Rows from block 3 of a small image classifier, named by matrix and row number. Rows with one number belong to one neuron. Each number is 50 + 15 x the weight over its row's rms, rounded and kept within 0 to 99. All counts start at 0.
After each neuron's rows are labels from the 100 images, of 14976, where the neuron reaches its highest value: "top examples" is what is common among them. Only what is clearly more common there than usual is listed. The data: procedural textures in two colours, tilted and lit.
# fc1: MLP up (model.blocks.3.mlp.fc1.weight, 512x128), inputs 64-127
# fc2: MLP down (model.blocks.3.mlp.fc2.weight, 128x512, transposed), outputs 64-127

fc1.425:50 50 79 50 50 91 50 47 49 51 50 50 17 50 50 50 50 50 78 50 50 50 52 50 44 50 50 50 50 49 50 50 50 50 50 50 50 50 49 53 50 25 50 51 49 49 50 50 50 50 52 50 50 50 50 50 50 50 50 50 50 50 50 50
fc2.425:53 66 56 50 50 50 49 28 50 50 50 50 50 50 49 00 55 36 50 99 42 55 99 49 50 50 45 73 50 50 43 50 49 49 47 40 49 50 47 53 50 63 50 50 40 50 52 45 50 49 51 50 50 51 50 50 50 50 50 50 54 51 50 48
top examples: yellow; pattern colour: yellow; ground colour: purple

fc1.139:50 50 50 50 50 50 50 50 50 50 50 50 50 50 50 50 50 50 50 50 50 50 50 50 50 50 50 50 50 50 50 50 50 50 50 50 50 50 50 50 50 50 50 50 50 05 50 50 50 71 50 00 50 50 50 50 50 50 50 50 50 50 50 50
fc2.139:55 61 53 50 50 60 61 50 86 31 50 50 44 50 42 28 51 50 87 76 50 86 50 50 50 41 50 47 49 50 50 30 49 50 69 50 50 92 51 49 50 42 52 48 50 32 54 50 60 49 50 68 46 53 00 50 20 50 50 50 45 50 50 50
top examples: brown; ground colour: brown; pattern colour: purple; pattern colour: black

fc1.463:50 51 71 50 50 57 50 50 70 50 50 57 49 63 50 50 50 50 72 50 50 64 92 34 50 49 54 50 50 00 50 50 50 50 49 49 51 50 00 50 50 50 51 50 52 50 50 49 50 50 99 50 50 50 49 50 50 50 50 50 82 50 50 50
fc2.463:47 22 57 49 49 51 45 06 50 51 48 50 35 50 45 50 58 49 50 51 35 50 57 49 55 75 50 54 49 49 48 50 50 53 49 51 41 50 29 99 60 50 51 52 70 55 50 12 48 50 54 83 10 47 50 51 56 00 50 50 70 51 57 46
top examples: blue; ground colour: blue; green; pattern colour: green

fc1.456:50 50 50 50 50 50 50 50 50 50 50 50 50 49 50 50 50 50 50 50 50 50 50 50 50 50 99 50 50 50 50 50 50 50 50 50 50 50 50 50 50 50 33 50 36 48 50 50 50 50 50 13 50 50 50 50 50 50 20 50 50 50 50 50
fc2.456:48 50 50 50 50 51 51 50 00 51 50 50 50 49 50 51 51 50 52 50 50 50 50 50 50 50 50 51 50 50 49 50 51 50 36 50 50 50 50 50 51 50 50 50 50 50 49 50 49 10 51 48 52 49 50 50 50 50 48 51 50 50 50 50
top examples: red; ground colour: red; pattern colour: teal; pattern colour: blue

fc1.278:50 50 99 24 50 50 50 50 50 50 82 50 50 50 50 50 50 50 68 50 50 50 50 50 50 50 50 05 50 50 50 50 50 50 50 50 50 50 48 09 50 50 50 50 50 50 50 50 50 50 50 50 50 50 50 50 50 99 50 50 50 50 50 50
fc2.278:97 55 50 48 49 47 55 50 55 42 48 50 52 53 51 32 48 50 49 52 50 48 50 53 50 48 49 45 50 55 60 48 50 50 60 49 47 79 58 25 47 41 51 45 46 28 54 50 49 49 42 99 21 70 30 50 35 49 50 52 39 50 51 50
top examples: grey; pattern colour: grey; brown; ground colour: brown

fc1.319:50 50 50 06 50 49 50 50 50 50 60 50 50 00 49 89 56 50 50 50 48 50 50 50 50 50 50 50 51 46 50 49 51 61 48 58 50 50 50 50 50 51 50 50 54 50 50 50 50 50 99 07 50 50 50 50 50 51 50 50 99 50 49 50
fc2.319:50 50 50 49 19 50 42 50 47 50 49 50 51 50 50 45 50 50 43 52 50 47 50 50 47 50 50 49 50 50 26 50 49 49 50 50 49 50 47 49 50 79 51 50 47 50 50 50 49 50 50 54 50 50 50 51 82 50 50 49 52 50 51 50
top examples: teal; ground colour: teal

fc1.408:50 63 49 50 50 50 50 55 52 50 50 57 50 50 50 50 57 50 50 50 50 50 50 50 50 51 50 42 50 50 50 50 50 50 50 50 47 50 00 49 52 51 50 99 51 50 50 50 50 50 50 50 50 55 61 50 71 48 47 50 66 99 50 58
fc2.408:50 50 50 50 50 55 50 50 50 84 50 50 00 50 50 50 45 50 50 52 50 50 51 50 50 50 62 50 50 31 48 50 50 50 50 50 50 50 47 50 50 52 50 50 50 50 50 50 50 50 50 49 44 50 24 50 48 51 51 30 50 00 49 48
top examples: black; pattern colour: black; pink; ground colour: black

fc1.437:50 50 50 50 50 50 50 50 52 50 50 50 50 02 50 50 50 50 51 50 50 50 50 50 50 50 50 50 50 50 50 50 50 50 49 50 50 50 50 41 50 50 50 50 50 50 50 50 50 50 50 50 50 50 00 50 99 50 48 50 94 99 50 50
fc2.437:70 50 50 50 50 57 56 50 51 50 50 50 50 49 51 50 50 50 60 77 50 50 45 50 50 50 50 50 50 50 50 48 50 50 51 50 55 56 50 50 50 50 50 42 50 48 49 50 50 50 50 30 51 50 49 50 50 50 50 50 48 50 50 50
top examples: teal; pattern colour: teal

fc1.177:50 66 49 69 50 49 50 51 50 49 56 51 50 50 50 49 68 50 50 50 50 87 50 58 50 50 75 00 52 43 50 50 50 50 50 49 50 50 50 50 50 50 49 50 50 50 50 58 50 50 50 24 50 50 50 49 77 60 50 50 50 69 49 51
fc2.177:21 50 56 49 50 50 40 49 50 50 50 50 50 50 51 51 00 00 50 49 50 50 50 48 51 50 47 57 50 50 79 64 54 88 50 50 46 44 37 50 52 50 51 54 50 50 74 43 45 50 50 52 50 50 50 50 52 51 49 50 69 58 99 50
top examples: blue; yellow; pattern colour: blue; orange

fc1.380:50 50 50 50 50 50 50 50 50 50 50 50 50 50 50 50 52 50 50 54 50 50 50 50 50 50 99 50 50 38 50 50 50 50 50 50 50 50 34 50 50 50 50 50 50 50 50 50 50 50 50 34 50 50 50 50 50 50 50 50 50 50 50 50
fc2.380:73 53 50 50 50 14 56 50 61 33 50 50 99 50 51 47 53 50 50 50 50 51 51 50 50 50 50 30 50 50 49 53 51 52 50 50 51 59 47 47 61 30 50 50 50 42 50 50 51 49 50 50 83 54 51 50 51 50 50 52 50 53 50 50
top examples: grey; ground colour: grey; ground colour: orange; pattern colour: black

fc1.207:48 50 50 51 80 50 50 50 47 50 50 52 50 50 50 54 50 51 50 50 70 50 50 27 50 50 50 50 51 50 50 50 50 50 23 64 53 50 50 33 50 51 50 50 50 50 50 51 51 50 50 50 50 51 50 57 58 50 50 61 99 50 49 50
fc2.207:67 50 50 49 49 50 50 98 50 50 50 49 11 50 50 49 44 74 50 50 79 50 50 49 50 54 49 51 49 50 50 52 50 50 50 50 49 51 50 46 50 50 51 60 50 50 99 49 50 45 50 99 23 57 50 51 50 39 55 03 50 52 50 50
top examples: purple; pattern colour: purple; black; ground colour: black

fc1.389:50 49 50 19 50 50 50 50 54 00 99 50 50 34 50 50 61 50 54 51 50 50 50 50 50 50 50 50 48 50 50 50 50 50 50 58 50 50 00 50 50 50 50 50 50 50 50 50 50 50 50 50 50 50 50 50 50 99 50 50 50 50 50 75
fc2.389:55 50 50 50 50 50 47 50 52 49 49 50 58 50 50 47 50 49 50 56 50 44 50 49 50 50 50 47 50 49 50 52 43 50 54 50 50 55 49 48 23 47 50 00 50 50 01 50 71 99 50 56 70 42 45 50 52 50 54 52 50 50 51 50
top examples: grey; ground colour: grey; red; pattern colour: red

fc1.311:51 51 47 50 50 50 50 99 50 51 50 50 51 23 50 49 99 58 60 50 93 50 50 50 50 49 50 50 52 50 50 50 50 50 50 49 50 64 50 50 50 50 49 52 49 50 50 12 50 49 50 49 65 51 50 50 50 50 51 49 50 89 50 51
fc2.311:57 51 50 50 50 10 53 47 66 33 50 49 61 50 29 00 55 48 50 53 52 49 50 51 51 49 50 38 50 57 32 42 50 43 50 49 53 50 50 45 42 30 51 20 45 50 50 50 50 56 41 43 68 50 56 51 50 57 46 50 44 65 47 52
top examples: green; pattern colour: green; grey; ground colour: grey

fc1.153:51 50 50 51 50 51 51 50 52 50 49 49 50 52 50 49 50 50 49 50 49 99 50 50 51 50 50 50 50 50 52 48 50 49 52 50 52 50 24 51 99 50 51 49 53 49 49 50 51 51 50 51 67 49 49 51 49 48 50 50 48 49 50 50
fc2.153:42 47 49 52 49 58 38 57 58 54 52 51 48 20 50 96 88 62 82 50 50 53 50 51 50 54 51 45 53 24 50 48 52 56 36 56 51 56 48 42 80 51 49 50 99 48 49 51 50 49 64 49 50 51 45 49 58 56 39 63 51 79 50 50
top examples: pattern colour: teal; ground colour: orange; ground colour: red; pattern colour: white

fc1.352:50 50 50 50 50 50 50 50 50 50 50 50 50 07 50 50 50 50 50 56 50 50 50 50 50 50 50 50 50 30 50 50 50 50 45 50 50 50 50 50 63 49 50 50 50 50 50 50 50 50 50 50 50 50 50 50 50 50 50 99 99 65 50 50
fc2.352:58 71 49 33 50 46 45 50 50 54 50 50 00 52 00 50 50 50 53 49 57 32 44 49 50 49 46 50 49 53 53 35 46 48 84 52 42 48 64 34 57 43 50 50 51 51 50 50 17 40 48 45 03 49 54 50 54 43 43 47 46 43 50 46
top examples: orange; teal; ground colour: teal; pattern colour: orange

fc1.230:51 50 88 50 51 51 50 50 50 50 49 50 50 28 50 50 77 50 50 50 50 99 26 50 50 49 50 20 50 50 50 50 50 47 48 51 51 54 51 50 50 49 50 49 50 49 99 50 51 49 50 00 49 56 49 51 49 51 51 50 49 49 50 49
fc2.230:72 72 64 62 49 54 62 52 63 38 50 47 28 50 47 31 50 58 99 64 43 68 66 50 58 39 47 69 50 36 55 40 74 43 56 41 50 66 43 64 42 44 61 49 59 30 77 50 56 36 50 61 24 99 18 51 31 48 50 50 11 49 48 52
top examples: grey; pattern colour: grey; red; ground colour: red

fc1.445:41 50 58 32 66 50 51 50 50 55 89 56 49 48 50 51 50 50 60 50 50 50 50 56 50 52 50 50 50 43 46 51 56 50 42 61 50 50 30 80 50 50 50 27 50 50 50 50 50 50 50 47 50 44 50 33 50 50 50 27 80 50 50 50
fc2.445:50 50 50 50 49 53 34 49 50 50 32 50 50 50 45 50 51 49 50 50 50 50 50 50 50 50 50 50 49 49 50 50 50 50 85 50 46 50 99 50 50 42 50 50 50 50 50 50 50 50 50 50 50 50 53 54 59 50 49 53 43 50 72 50
top examples: purple; ground colour: purple; pattern colour: purple

fc1.407:50 50 50 50 49 50 50 50 50 50 56 50 51 36 50 50 50 68 50 50 50 49 50 50 50 52 49 50 50 50 00 50 50 99 50 50 50 49 50 50 99 50 50 50 50 50 50 50 49 51 50 38 50 49 51 50 52 49 50 99 50 50 50 50
fc2.407:24 30 69 39 47 83 47 52 43 52 50 50 59 65 50 78 51 42 53 49 50 40 49 38 43 51 50 52 30 50 48 51 53 52 47 64 50 39 51 46 80 45 59 72 50 67 39 42 42 64 52 25 50 03 51 50 56 49 35 50 52 49 53 46
top examples: purple; pattern colour: purple; pattern colour: blue; ground colour: green

fc1.73:51 70 29 48 50 49 50 52 49 50 51 52 51 00 92 49 50 50 50 50 50 49 50 50 50 50 50 50 50 48 51 50 50 50 51 49 44 50 50 50 50 50 50 50 49 50 49 50 50 45 49 50 50 54 50 49 50 49 50 50 49 49 50 54
fc2.73:50 69 50 50 50 50 50 50 50 50 50 50 50 50 50 50 57 50 66 51 51 50 50 50 46 50 50 50 50 50 00 50 50 50 29 50 50 50 22 49 50 50 50 50 50 50 50 50 50 50 50 50 51 50 50 51 50 51 50 49 50 91 50 50
top examples: teal; pattern colour: teal; red; ground colour: red

fc1.362:50 50 91 50 09 99 50 50 76 50 50 50 49 44 50 50 99 53 50 50 50 81 77 50 50 50 50 50 49 16 50 50 50 64 50 50 50 50 50 50 50 50 51 68 58 50 50 50 50 50 56 50 50 50 50 52 50 50 50 50 50 54 50 50
fc2.362:51 49 52 97 46 51 50 47 51 51 75 50 10 37 50 50 52 51 83 51 48 55 54 50 50 72 50 52 51 47 49 49 64 63 39 51 47 51 38 99 50 52 49 50 99 49 50 48 50 50 57 50 46 50 50 51 50 50 44 53 66 89 50 50
top examples: green; pattern colour: green; pink; ground colour: pink

fc1.409:74 50 49 50 50 64 52 51 99 50 50 50 23 50 50 39 67 75 50 79 50 50 88 50 51 38 50 50 50 50 50 50 50 31 50 50 50 99 50 50 50 74 57 50 50 49 50 50 50 50 49 42 49 65 42 50 50 49 51 49 48 43 50 50
fc2.409:00 50 49 50 50 50 50 50 11 50 50 50 56 50 50 61 58 38 50 49 50 50 50 50 53 50 50 50 50 50 17 55 30 50 43 50 50 14 49 50 51 50 50 50 50 70 50 50 50 50 50 45 99 50 51 50 52 60 50 50 54 52 50 50
top examples: orange; black; ground colour: orange; pattern colour: black

fc1.71:21 48 58 73 50 50 50 50 50 50 50 51 52 50 24 99 50 50 50 50 49 50 72 50 49 50 50 50 47 51 50 50 50 50 22 52 50 50 31 50 87 50 50 50 51 51 48 49 50 56 50 50 50 47 50 48 51 50 47 64 52 50 50 96
fc2.71:50 50 46 54 81 50 50 71 52 50 60 53 00 50 46 50 53 67 49 51 49 50 50 50 47 52 63 00 50 32 49 69 50 50 00 51 50 67 48 39 53 50 50 50 53 50 59 56 50 51 50 54 27 52 50 51 58 50 50 40 54 52 50 50
top examples: brown; green; ground colour: brown; pattern colour: green

fc1.394:50 50 50 31 50 50 50 25 50 50 50 50 50 40 52 50 87 50 50 50 50 38 50 36 50 50 49 47 50 50 50 50 50 50 50 50 50 50 50 50 50 23 50 49 50 50 50 50 50 50 50 50 50 50 98 50 69 50 50 50 50 50 50 50
fc2.394:50 50 58 50 19 50 50 49 50 51 50 39 51 50 51 50 57 50 52 56 51 50 51 51 50 49 49 50 50 50 48 50 49 50 51 50 46 50 50 50 51 02 51 52 50 50 46 49 48 50 52 36 51 50 50 50 50 50 49 52 50 50 52 50
top examples: green; teal; pattern colour: teal; pattern colour: green

fc1.129:50 50 50 50 50 49 50 50 50 51 55 50 05 50 50 76 68 50 49 49 50 50 50 50 50 50 50 49 50 51 49 50 50 50 43 49 50 50 50 50 50 50 50 50 99 50 50 50 50 50 50 50 50 50 50 50 50 99 50 50 50 76 50 50
fc2.129:62 96 66 56 32 15 48 39 63 62 50 51 81 48 58 39 50 47 50 52 34 80 99 52 47 39 50 60 53 49 46 43 82 53 41 31 39 51 36 90 50 50 49 72 50 48 57 30 64 47 61 50 73 50 53 49 51 66 45 49 53 57 51 59
top examples: brown; white; ground colour: white; pattern colour: brown

fc1.376:54 50 46 46 50 50 56 63 50 50 50 50 49 00 50 47 50 51 50 50 50 44 49 48 49 50 50 50 49 49 50 92 47 50 50 51 50 68 39 50 50 50 51 50 50 50 50 50 49 30 90 50 49 69 50 50 50 50 57 50 50 50 50 47
fc2.376:43 50 50 61 50 50 32 28 61 50 50 50 50 53 50 51 54 50 71 50 50 50 50 50 50 50 51 50 50 99 48 50 50 50 48 50 50 31 50 50 50 50 50 50 62 68 50 50 50 54 50 50 57 29 75 50 50 51 19 50 50 52 49 66
top examples: red; ground colour: red; teal; pattern colour: teal

fc1.316:50 50 50 50 50 50 50 50 50 50 50 50 50 50 50 50 50 50 50 95 50 50 50 50 50 50 50 50 50 50 15 50 13 50 00 50 50 50 50 50 50 50 50 50 50 50 50 50 50 50 50 50 50 50 51 50 50 50 50 50 50 50 50 50
fc2.316:49 43 29 50 51 66 44 50 43 55 51 50 48 50 43 50 51 55 39 99 50 51 50 49 50 52 51 50 50 00 42 50 50 48 38 85 61 58 57 50 48 53 49 38 50 52 42 51 52 56 50 18 63 49 00 50 50 50 48 50 50 49 48 50
top examples: orange; pattern colour: orange

fc1.473:07 50 50 51 50 50 50 50 51 49 50 52 00 51 14 50 50 50 50 50 49 51 51 50 50 50 50 27 50 50 50 49 50 50 50 50 50 50 38 50 86 50 50 49 50 00 50 50 51 50 55 50 50 62 50 50 49 49 50 50 50 99 50 91
fc2.473:16 48 53 51 40 57 44 57 50 60 51 50 48 38 61 56 52 52 76 48 46 62 55 53 50 54 50 65 50 37 49 58 53 54 45 52 50 50 46 67 47 51 38 57 57 49 40 50 51 50 62 49 49 42 49 50 53 54 47 50 59 51 50 45
top examples: green; pattern colour: green; teal; pattern colour: teal

fc1.146:50 41 51 51 50 69 50 48 87 50 50 50 17 51 50 51 50 50 50 50 49 88 53 50 50 52 85 51 49 50 50 50 50 50 51 50 50 49 16 70 49 50 76 49 51 50 43 50 51 54 72 20 49 49 50 56 49 50 31 54 64 50 50 50
fc2.146:49 46 50 53 50 54 51 49 57 50 89 50 00 25 45 51 62 62 54 54 49 52 50 46 49 62 51 50 50 24 50 49 48 53 00 54 51 54 40 64 53 62 51 48 65 50 50 50 51 53 71 49 49 49 47 50 50 46 47 51 55 50 50 50
top examples: red; ground colour: red; pattern colour: teal

fc1.434:31 50 50 50 50 50 50 49 70 51 50 50 51 51 15 51 75 50 52 43 47 50 50 50 50 50 50 28 50 51 50 50 50 54 33 50 51 49 50 50 60 58 50 50 51 58 49 51 52 51 81 50 51 49 51 51 50 50 42 99 50 64 50 50
fc2.434:50 50 57 50 50 50 51 73 53 50 62 50 37 52 49 50 50 50 50 52 35 50 54 49 46 53 49 50 49 43 52 51 58 60 00 50 46 55 38 49 56 47 51 86 53 50 73 49 49 46 50 54 44 51 50 46 57 48 50 45 55 54 54 50
top examples: brown; ground colour: brown; pattern colour: teal; pattern colour: white

fc1.417:50 50 50 50 50 61 18 42 54 50 50 50 50 50 33 50 50 50 64 50 50 50 22 50 50 50 51 50 67 10 30 03 70 50 50 50 50 50 50 20 50 51 50 50 51 99 50 50 50 50 50 50 50 51 50 50 53 50 48 57 50 49 50 50
fc2.417:50 54 50 50 50 43 99 50 55 42 50 47 50 50 50 50 50 50 50 50 51 50 50 50 49 36 50 49 37 81 78 99 50 50 50 50 51 50 50 48 50 13 50 50 52 50 50 38 52 49 50 59 50 50 50 51 00 52 50 03 50 50 45 51
top examples: teal; ground colour: teal; green; ground colour: green

fc1.374:51 50 99 50 50 50 50 50 50 50 50 50 50 50 50 50 52 50 50 50 50 50 50 50 50 50 96 50 50 42 50 50 50 50 25 50 50 76 50 49 50 50 50 99 50 50 50 50 56 50 50 14 64 52 50 50 83 50 50 50 97 50 50 50
fc2.374:63 69 48 50 50 00 52 50 42 49 50 50 45 50 50 46 49 50 51 99 53 50 49 49 50 48 50 50 50 50 50 50 51 50 67 39 45 52 47 46 23 43 50 49 50 48 55 50 48 48 50 45 49 66 46 50 49 50 51 46 49 50 50 50
top examples: purple; blue; pattern colour: purple

fc1.488:50 50 50 29 62 50 18 50 50 60 65 50 50 00 50 54 50 51 50 31 50 50 50 50 50 57 50 79 99 31 50 39 58 51 50 50 50 50 50 50 50 60 50 49 54 51 55 50 37 41 99 50 50 58 50 39 96 67 50 50 50 50 50 50
fc2.488:50 50 50 50 50 50 50 50 50 50 53 37 00 50 50 44 42 51 50 52 50 50 50 50 47 50 50 50 58 50 50 50 50 50 50 50 49 50 45 49 50 53 18 50 50 50 97 50 50 50 50 51 50 50 51 51 51 50 52 50 50 54 50 50
top examples: teal; pattern colour: teal; ground colour: grey

fc1.38:51 50 50 50 50 50 49 51 49 51 50 50 50 50 50 50 54 50 50 50 50 50 50 50 50 50 50 37 51 50 50 50 45 50 50 82 49 84 50 50 50 50 50 50 50 50 50 50 55 50 50 08 70 51 50 50 50 53 00 50 61 99 50 50
fc2.38:63 51 54 50 49 46 52 50 50 44 51 50 46 51 50 45 52 50 17 69 50 00 55 56 50 50 50 50 47 39 49 47 50 48 49 50 49 58 52 00 50 47 56 50 46 43 50 50 50 51 49 52 67 50 39 50 51 51 84 50 44 40 50 49
top examples: yellow; pattern colour: yellow; ground colour: purple; pattern colour: orange

fc1.155:50 16 49 51 52 50 49 51 49 50 50 52 50 51 46 47 48 50 49 42 50 80 48 50 51 50 99 33 50 50 50 50 45 46 23 50 50 54 50 50 49 50 50 45 47 32 56 51 95 45 45 53 50 54 49 49 49 69 52 49 50 49 00 52
fc2.155:50 50 50 50 47 50 47 50 51 51 50 49 99 50 50 50 76 50 50 50 50 48 49 50 31 50 51 25 50 55 24 50 50 50 43 50 43 50 50 44 74 38 50 57 49 50 43 50 42 51 51 31 59 50 68 72 78 50 38 50 54 73 55 50
top examples: green; pattern colour: green; purple; ground colour: purple

fc1.428:50 50 52 52 49 49 50 50 50 11 49 50 50 50 50 50 99 49 49 48 49 52 50 50 50 50 50 49 50 50 51 50 50 51 51 49 49 49 22 50 99 50 50 50 50 50 49 50 50 50 49 51 49 50 48 50 50 49 50 50 55 51 51 50
fc2.428:99 65 69 50 26 57 50 41 81 51 50 50 14 51 50 37 69 46 47 89 40 57 78 33 50 45 50 61 50 38 42 37 58 49 23 44 34 81 20 64 69 50 59 73 53 24 57 37 55 47 62 42 38 50 29 49 48 49 39 45 45 42 52 59
top examples: yellow; black; brown; ground colour: yellow

fc1.198:50 50 50 50 50 51 50 50 50 50 99 50 50 50 50 50 50 68 51 50 50 58 61 50 50 50 50 50 50 50 28 50 50 50 50 00 50 50 50 50 55 50 50 50 50 50 50 50 96 50 50 50 50 50 50 50 50 50 50 50 89 75 50 50
fc2.198:47 33 50 49 50 49 50 50 46 43 50 50 99 50 40 56 47 50 60 49 50 50 49 50 51 50 50 50 50 50 50 56 51 50 52 50 49 42 99 50 64 17 50 48 49 60 52 50 48 50 50 32 52 42 54 50 51 51 49 50 50 50 52 50
top examples: grey; black; ground colour: grey; pattern colour: grey

fc1.104:50 50 53 50 51 50 50 50 50 50 50 50 50 50 50 50 99 50 50 50 50 58 50 50 50 50 50 50 50 00 06 50 50 50 24 50 51 50 44 50 50 50 50 50 50 50 50 50 48 50 50 50 50 50 50 50 50 50 50 50 72 50 49 50
fc2.104:50 87 49 49 40 31 23 50 49 51 48 50 99 47 67 48 61 49 81 51 51 47 50 58 50 26 56 42 49 50 48 24 50 50 65 37 38 52 60 40 51 50 52 49 50 50 13 50 52 47 50 46 98 53 74 50 44 54 52 50 36 51 51 49
top examples: green; pattern colour: green; blue; ground colour: blue

fc1.90:51 49 51 49 50 54 50 50 50 50 50 50 45 51 49 49 50 49 48 51 50 50 81 50 50 51 50 50 50 48 45 50 49 50 00 60 49 51 51 50 55 50 52 82 51 50 50 49 49 50 50 50 46 50 50 50 50 48 51 50 50 50 51 48
fc2.90:55 49 06 50 64 55 48 50 00 48 50 50 33 39 49 44 47 50 29 76 56 46 42 50 51 51 50 51 64 26 50 52 46 50 55 67 70 59 33 46 22 58 44 27 50 47 49 56 55 47 48 50 50 65 45 50 50 51 50 61 80 50 45 47
top examples: pattern colour: orange; ground colour: brown

fc1.477:52 52 50 51 49 48 50 50 50 49 50 49 50 50 35 48 98 50 50 49 50 50 50 50 50 48 50 50 50 52 00 49 50 50 52 48 50 68 52 36 54 50 50 50 50 48 50 50 50 50 50 51 50 50 51 50 50 99 50 50 48 50 50 63
fc2.477:56 40 55 75 36 77 50 50 83 37 46 50 34 50 35 47 66 45 26 64 40 87 84 50 50 48 43 65 49 49 53 44 50 49 60 50 53 51 54 99 50 51 53 33 50 49 14 50 86 96 52 25 50 15 37 52 46 42 44 75 46 46 49 50
top examples: grey; white; pink; pattern colour: pink

fc1.24:51 49 50 51 49 49 51 50 50 49 51 50 46 23 50 95 50 50 49 50 50 99 50 50 50 53 50 49 48 50 51 50 50 49 50 50 50 50 52 00 94 44 50 50 50 48 50 50 53 50 50 51 48 50 49 50 48 50 50 51 49 50 50 51
fc2.24:64 50 50 58 52 65 51 52 54 52 50 50 20 45 47 46 50 50 55 66 51 58 93 48 50 55 50 71 53 36 50 47 49 50 50 51 51 62 00 65 44 99 50 95 54 41 55 50 48 42 53 56 25 59 40 50 49 44 51 40 50 50 51 49
top examples: red; grey; ground colour: red

fc1.281:50 50 99 50 32 62 50 50 58 24 50 50 36 50 49 50 61 58 54 50 50 99 60 49 10 51 51 50 50 48 47 50 50 50 49 71 50 50 40 50 89 50 50 50 50 50 50 50 50 54 94 50 50 51 47 52 50 50 27 50 58 50 50 51
fc2.281:50 49 52 50 48 54 48 43 51 50 52 55 49 00 53 50 64 50 59 50 46 99 54 50 51 50 51 50 50 42 42 49 50 51 00 53 49 53 40 99 51 52 50 51 54 48 48 48 51 50 61 49 50 50 50 56 50 50 47 52 52 51 52 50
top examples: green; pattern colour: green; ground colour: purple

fc1.201:50 50 50 50 50 50 50 50 50 50 50 50 50 50 50 50 50 50 51 50 50 50 50 50 50 50 50 50 50 50 50 50 50 50 50 50 49 50 50 50 50 50 50 50 50 50 50 50 50 50 50 00 50 50 50 50 50 50 50 50 50 85 50 50
fc2.201:47 99 50 50 43 00 50 50 52 49 50 50 90 50 50 48 51 50 99 51 50 51 49 60 50 35 50 50 50 54 50 41 51 50 68 37 56 50 50 50 49 53 50 46 32 53 47 50 70 50 50 50 74 51 53 50 24 50 48 51 50 51 50 50
top examples: orange; brown; ground colour: orange; pattern colour: purple

fc1.60:48 36 50 51 42 55 50 50 50 52 50 50 50 16 50 55 50 50 50 50 49 99 50 50 31 50 57 52 50 45 50 49 51 50 50 55 50 50 50 77 50 50 50 50 54 49 50 50 50 56 73 00 49 50 50 65 50 50 26 58 50 50 50 48
fc2.60:55 50 49 50 82 50 50 69 50 49 50 50 50 51 49 50 51 57 50 50 59 50 50 49 50 50 50 24 50 50 51 71 48 50 50 50 51 51 50 47 49 50 50 47 51 50 83 63 50 00 46 51 50 99 50 50 50 50 99 53 50 43 48 50
top examples: red; ground colour: red; pattern colour: green

fc1.52:50 50 50 50 51 60 50 50 50 50 48 50 50 50 50 52 50 50 50 50 50 50 50 46 50 90 50 50 75 50 50 51 50 80 50 50 49 50 00 50 50 50 51 50 50 50 70 48 50 50 63 50 50 71 50 51 50 50 50 50 99 50 51 50
fc2.52:74 50 50 50 50 50 64 50 50 50 47 50 00 53 49 49 24 50 50 61 50 48 50 47 52 50 50 50 50 49 99 99 48 50 50 51 50 58 49 48 51 50 50 49 51 50 63 50 50 50 50 99 00 50 49 56 50 15 60 07 52 49 52 50
top examples: black; ground colour: black; yellow; pattern colour: yellow

fc1.217:50 50 54 50 51 50 50 46 99 50 44 50 51 51 49 50 50 50 92 50 61 50 44 50 50 49 48 34 50 50 50 52 48 49 51 50 44 50 48 13 60 49 51 50 50 51 50 50 50 52 49 50 50 50 55 55 73 50 00 47 79 61 52 50
fc2.217:50 50 50 50 50 50 22 83 48 60 50 50 42 23 51 50 50 47 50 50 50 49 52 52 50 54 49 50 85 00 49 50 50 51 10 50 50 50 20 50 50 58 31 65 50 50 72 50 50 41 64 55 00 86 52 29 71 50 99 44 50 62 54 50
top examples: teal; blue; ground colour: teal; ground colour: blue

fc1.470:50 50 63 50 50 67 50 50 50 50 72 50 49 12 00 50 50 50 50 50 99 50 50 50 50 50 50 50 50 50 50 50 50 50 50 50 99 50 41 50 50 50 37 50 50 50 50 50 60 50 50 50 50 50 50 50 99 50 50 50 53 50 50 50
fc2.470:50 20 42 52 51 87 50 50 48 90 51 50 00 50 48 50 50 51 33 60 50 46 50 50 50 59 50 55 50 31 50 63 50 50 49 66 56 58 50 50 51 63 50 44 53 47 36 50 50 53 55 49 25 50 32 50 55 49 50 54 52 49 50 50
top examples: yellow; ground colour: yellow; purple; pattern colour: purple